config = dict(
    encoder_arch='regnet',
    model='image autoencoder',
    dataset='simulated stained blood smears',
    train_examples=48750,
    image_size=48,
    crop_scale_min=1,
    horizontal_flip=False,
    rotation_deg=5,
    color_jitter=0.2,
    bottleneck='plain',
    downsampling_factor=4,
    encoder_norm='groupnorm',
    encoder_activation='silu',
    encoder_weight_standardization=False,
    encoder_channel_attention='eca',
    encoder_depths=[6, 6, 6],
    encoder_kernel_size=3,
    encoder_stem='deep',
    encoder_widths=[80, 160, 320],
    loss='l1',
    latent_channels=8,
    decoder_norm='batchnorm',
    decoder_activation='silu',
    decoder_widths=[32, 64, 128],
    decoder_blocks_per_level=2,
    decoder_block='basic',
    decoder_attention=False,
    decoder_upsampling='transposed_conv',
    init='trunc_normal_002',
    residual_init='none',
    optimizer='muon',
    muon_scale='spectral',
    lr=0.033,
    momentum=0.95,
    nesterov=True,
    orthogonalizer='newton_schulz_5',
    adamw_lr_other_params=0.001,
    grad_clip=5.0,
    ema_decay=0.99,
    steps=5500,
    batch_size=256,
    epochs=28.9,
    lr_schedule='cosine_restarts',
    final_lr_fraction=0,
    warmup_steps=110,
    weight_decay=0.03,
    adamw_weight_decay_other_params=0.01,
)
Rows from block 0 of the decoder of a small image autoencoder, named by matrix and row number. Rows with one number belong to one channel. Each number is 200 + 30 x the weight over its row's rms, rounded and kept within 0 to 999. All counts start at 0.
After each channel's rows are labels from the 100 images, of 14848, where the channel reaches its highest value: "top examples" is what is common among them; "colour at peak" is the nearest of a few named colours to the mean colour under the peak. Only what is clearly more common there than usual is listed. The data: simulated stained blood smears.
# convs0: first 3x3 conv (decoder.mid.0.convs.0.weight, 128x128x3x3, each kernel summed), inputs 0-63
# convs1: second 3x3 conv (decoder.mid.0.convs.1.weight, 128x128x3x3, transposed, each kernel summed), outputs 0-63

convs0.124,191,262,208,189,157,218,219,190,156,184,169,219,190,227,204,236,187,129,216,183,174,196,186,197,138,158,160,207,188,157,192,162,188,218,213,201,206,214,186,208,211,173,165,203,199,203,232,177,205,185,280,177,274,168,145,178,209,143,225,147,153,154,107,198
convs1.124,241,202,202,178,220,150,175,160,173,207,166,210,181,222,239,175,231,203,232,177,210,234,210,177,223,172,163,298,195,207,200,200,233,223,207,246,191,194,192,166,232,180,168,185,218,223,201,204,225,207,215,210,104,232,205,195,245,219,235,187,212,199,201,239
top examples: round nucleus
colour at peak: purple

convs0.30,181,259,180,191,196,212,180,197,215,230,199,188,245,181,229,203,156,171,238,127,201,215,182,201,151,221,150,218,203,211,237,165,189,196,222,200,220,163,205,193,193,176,217,197,171,177,201,170,131,208,210,216,267,145,184,193,237,189,217,254,183,153,150,148
convs1.30,217,216,184,228,148,191,228,191,200,213,248,218,193,174,186,212,199,275,160,166,233,193,189,191,221,199,204,190,208,214,214,239,247,188,166,186,211,188,212,216,192,198,176,214,241,212,230,207,199,242,219,197,260,202,208,214,181,179,253,213,189,221,240,235
top examples: spiky cells
colour at peak: grey

convs0.110,175,186,234,163,209,206,215,224,241,194,263,168,239,183,172,182,221,254,193,177,238,169,235,196,207,185,242,228,178,163,150,223,197,203,149,229,238,222,263,164,174,204,204,171,199,181,235,238,190,162,209,173,144,208,228,148,205,211,230,202,219,224,130,188
convs1.110,217,207,229,189,182,184,190,238,224,212,152,223,203,189,182,213,182,240,233,168,213,229,180,198,235,194,217,194,205,155,187,180,161,153,236,137,222,214,232,166,189,209,171,189,237,214,179,190,207,181,180,224,208,212,177,140,217,224,108,206,167,181,173,218
top examples: two lobes with orange grains; spiky cells
colour at peak: pink

convs0.57,195,175,219,201,212,207,195,199,179,216,159,173,196,178,148,229,206,220,157,118,158,209,182,132,214,174,235,247,203,219,204,203,163,139,202,174,159,194,242,181,212,176,180,193,218,172,197,188,143,212,194,221,213,194,185,212,250,201,217,153,196,216,174,191
convs1.57,203,203,209,266,197,225,220,165,197,242,181,188,210,280,127,197,194,147,238,212,201,244,212,248,182,165,167,190,213,181,213,229,253,261,184,209,203,160,191,196,198,242,189,217,160,213,192,221,194,192,180,210,178,178,272,189,239,207,177,233,200,210,212,197
top examples: dark grains
colour at peak: grey

convs0.65,199,224,147,228,215,228,248,198,225,219,206,232,212,223,235,164,178,174,228,282,235,181,167,206,187,221,171,201,188,224,242,159,176,277,192,232,212,217,161,231,208,210,153,199,178,147,190,155,209,180,168,207,169,199,199,172,196,157,173,207,242,199,211,229
convs1.65,153,175,205,186,218,151,209,238,225,173,165,198,219,157,240,232,197,188,173,178,207,218,214,174,195,209,244,224,206,193,220,211,153,195,134,192,213,221,217,218,224,165,187,217,231,166,201,215,193,217,194,207,215,199,159,262,161,207,206,252,223,208,204,213
top examples: two lobes with orange grains
colour at peak: grey

convs0.93,178,177,191,212,184,183,206,214,184,190,193,215,201,193,178,255,222,195,203,234,159,188,248,151,186,203,209,212,164,140,196,190,238,175,222,217,183,186,237,188,202,221,228,235,199,236,197,221,256,227,214,204,247,243,205,197,141,244,218,218,186,273,189,211
convs1.93,116,208,172,187,194,127,227,169,245,200,213,233,186,236,190,243,172,211,210,198,233,213,233,154,223,220,190,189,160,225,147,234,164,236,203,188,168,187,191,218,220,159,181,171,144,176,258,214,151,144,211,242,179,174,176,255,171,223,215,239,227,163,180,197
top examples: two lobes with orange grains
colour at peak: grey

convs0.16,149,212,194,187,147,191,175,205,220,187,212,199,220,214,213,198,238,227,211,110,187,236,183,223,179,253,221,207,156,192,205,161,212,208,159,217,173,237,200,212,212,211,210,137,169,219,220,201,203,151,194,207,237,194,165,188,220,192,234,228,143,228,142,159
convs1.16,245,175,190,228,193,205,150,205,153,234,222,171,177,224,237,181,167,266,169,150,181,172,187,189,213,192,240,184,167,195,175,214,230,187,175,222,186,237,157,204,237,234,192,249,189,159,217,189,175,215,155,210,174,147,250,210,185,200,189,184,233,151,199,207
top examples: round nucleus
colour at peak: grey

convs0.102,223,198,148,240,153,173,231,203,210,230,205,224,231,151,192,158,181,186,201,197,238,194,115,151,211,168,208,246,207,209,205,169,185,186,194,190,178,189,169,232,188,177,154,201,204,206,225,190,222,225,143,222,172,202,192,204,231,198,183,193,204,204,185,187
convs1.102,239,167,186,177,199,223,201,241,178,191,180,210,162,218,222,201,187,140,158,234,186,211,150,151,142,248,176,243,187,232,185,170,238,180,179,176,214,223,184,198,148,179,223,200,282,228,234,195,250,233,215,151,157,221,218,185,185,231,236,197,151,186,197,243
top examples: two lobes with orange grains
colour at peak: purple

convs0.19,171,212,228,163,182,196,195,201,185,159,194,204,193,143,136,182,173,142,197,162,150,216,196,145,201,144,136,149,189,169,222,172,199,193,159,200,178,172,201,167,189,179,215,186,200,195,203,206,151,179,161,203,209,186,145,229,198,203,162,212,155,171,174,164
convs1.19,265,168,190,252,168,228,235,242,193,242,193,85,191,261,208,185,205,202,206,221,182,184,213,209,211,113,167,194,223,186,195,207,226,171,215,210,185,229,155,172,203,224,191,221,201,197,232,231,252,168,196,166,180,170,263,222,200,191,226,224,193,184,213,183
top examples: kidney-shaped nucleus
colour at peak: pink

convs0.42,197,204,207,206,169,195,255,215,170,179,153,221,150,228,227,225,219,171,180,131,151,225,169,169,194,187,186,260,202,199,178,215,224,232,199,202,196,203,229,227,238,201,180,207,173,163,228,292,192,223,175,182,169,164,179,152,193,165,193,202,221,207,166,235
convs1.42,169,223,156,187,180,121,186,222,204,227,236,222,167,182,237,171,198,199,182,256,184,222,216,219,223,271,184,215,210,194,150,198,237,220,174,240,234,245,185,175,195,206,157,145,241,209,216,144,177,188,187,176,162,198,180,177,227,215,244,189,167,152,157,239
top examples: dark grains; round nucleus
colour at peak: white

convs0.6,254,230,214,223,220,192,186,184,242,227,156,220,206,168,200,223,191,173,131,201,184,182,180,183,141,202,185,153,226,266,135,157,207,217,154,167,200,182,207,199,201,216,182,156,208,241,172,185,182,167,177,200,240,123,166,231,221,190,238,244,199,174,190,223
convs1.6,209,213,206,194,187,202,176,274,188,233,163,213,239,195,179,200,183,223,154,210,165,178,209,155,219,248,210,175,176,197,187,224,229,202,225,227,219,216,147,183,182,217,193,204,213,157,211,198,253,215,197,182,254,220,206,163,161,143,211,234,211,223,126,220
top examples: round nucleus; discs
colour at peak: purple

convs0.80,236,189,132,196,219,163,181,167,240,190,177,197,178,153,185,219,168,203,246,220,282,217,199,179,224,179,205,215,244,205,180,178,190,208,197,178,171,173,214,190,212,221,245,216,202,197,161,193,175,217,218,174,165,136,210,208,233,187,212,223,150,201,176,237
convs1.80,153,204,206,178,172,209,261,206,258,198,217,202,191,251,222,210,201,159,236,234,238,196,216,212,179,231,242,217,183,225,214,223,185,169,243,183,220,199,201,182,202,150,227,164,169,229,214,281,144,132,167,171,158,208,176,208,137,203,219,199,239,272,193,215
top examples: two lobes with orange grains
colour at peak: purple

convs0.41,265,175,209,171,173,201,204,170,192,166,217,186,195,168,224,173,224,258,201,165,178,191,176,168,197,193,237,198,187,199,114,183,198,222,177,207,182,250,171,199,214,196,184,232,204,200,205,185,237,240,230,226,192,192,196,158,206,156,191,150,223,172,215,234
convs1.41,219,213,183,208,186,212,138,213,210,186,228,201,198,217,220,167,173,197,159,211,221,185,180,223,178,149,199,199,196,181,188,196,264,232,219,264,197,186,196,213,206,226,136,254,198,211,201,207,194,199,218,229,217,140,187,288,196,153,226,214,243,165,196,171
top examples: lobed nucleus
colour at peak: grey

convs0.51,189,246,201,203,214,221,186,198,221,226,138,226,152,215,233,178,222,215,211,210,229,192,234,252,262,201,207,232,222,252,235,194,217,226,200,191,240,190,209,202,197,256,215,216,214,242,213,199,160,204,168,193,151,179,189,181,179,196,208,191,239,192,204,190
convs1.51,163,264,205,238,228,159,170,195,231,168,229,220,217,209,194,201,229,157,248,209,218,210,181,209,163,221,227,203,190,186,168,170,163,197,213,229,210,164,157,190,178,179,242,224,212,198,188,220,220,172,202,171,140,200,197,219,129,222,189,178,188,212,211,163
top examples: two lobes with orange grains; dark grains
colour at peak: grey; purple

convs0.52,177,207,237,190,160,235,198,161,187,178,186,179,200,202,218,201,213,240,222,214,226,194,220,227,161,168,175,186,214,198,150,188,235,197,171,183,205,229,213,200,256,203,200,182,179,203,235,183,234,229,217,123,248,175,231,157,178,224,214,237,166,206,189,227
convs1.52,212,227,160,236,226,190,269,214,145,189,234,187,167,172,209,191,231,236,121,183,196,193,195,254,226,192,208,215,174,231,207,206,237,224,218,247,205,172,227,232,171,240,194,187,191,210,175,189,199,253,245,248,212,165,200,180,244,194,178,210,223,197,255,240
top examples: lobed nucleus
colour at peak: purple

convs0.126,232,185,193,245,213,217,159,178,230,242,205,222,181,240,215,199,194,227,207,152,207,136,266,192,197,212,222,162,217,223,176,161,156,204,196,161,217,204,217,212,164,221,163,195,212,191,122,238,164,231,166,194,206,155,189,227,231,192,248,190,211,221,219,229
convs1.126,180,189,198,192,170,299,257,227,247,230,238,203,199,201,202,189,197,158,142,212,202,201,239,156,198,238,231,227,239,229,177,168,239,140,215,251,241,218,175,212,202,205,287,162,203,255,226,233,228,213,193,152,235,203,179,189,207,210,219,193,203,227,192,233
top examples: two lobes with orange grains
colour at peak: purple

convs0.73,200,221,265,212,236,249,226,212,215,264,254,177,194,230,194,161,226,257,243,211,238,188,242,233,208,218,195,187,169,226,216,208,194,216,157,197,202,236,181,169,185,223,190,200,213,209,208,228,195,140,222,168,148,186,258,171,204,181,210,182,199,175,246,134
convs1.73,192,219,172,197,240,168,200,202,189,211,239,249,217,187,173,171,212,220,141,179,213,244,230,241,238,203,166,213,159,210,185,242,145,215,199,238,194,242,186,228,189,194,197,185,185,177,233,147,200,237,200,221,271,233,197,193,143,209,232,163,197,150,260,166
top examples: dark grains
colour at peak: grey; purple

convs0.33,173,200,171,211,151,200,167,247,190,194,225,226,221,172,185,223,180,177,143,228,156,194,188,202,131,198,203,158,236,201,170,203,211,207,213,196,202,199,183,155,235,177,136,170,166,151,164,175,224,176,196,179,194,204,149,198,231,185,282,241,201,265,160,181
convs1.33,248,205,211,177,225,251,223,225,174,204,147,200,212,225,209,161,265,200,187,115,235,146,172,232,217,199,207,168,204,173,210,200,176,205,231,224,177,215,210,180,211,153,202,214,221,220,207,190,179,174,180,207,233,226,217,220,226,190,243,177,214,166,231,125
top examples: round nucleus
colour at peak: purple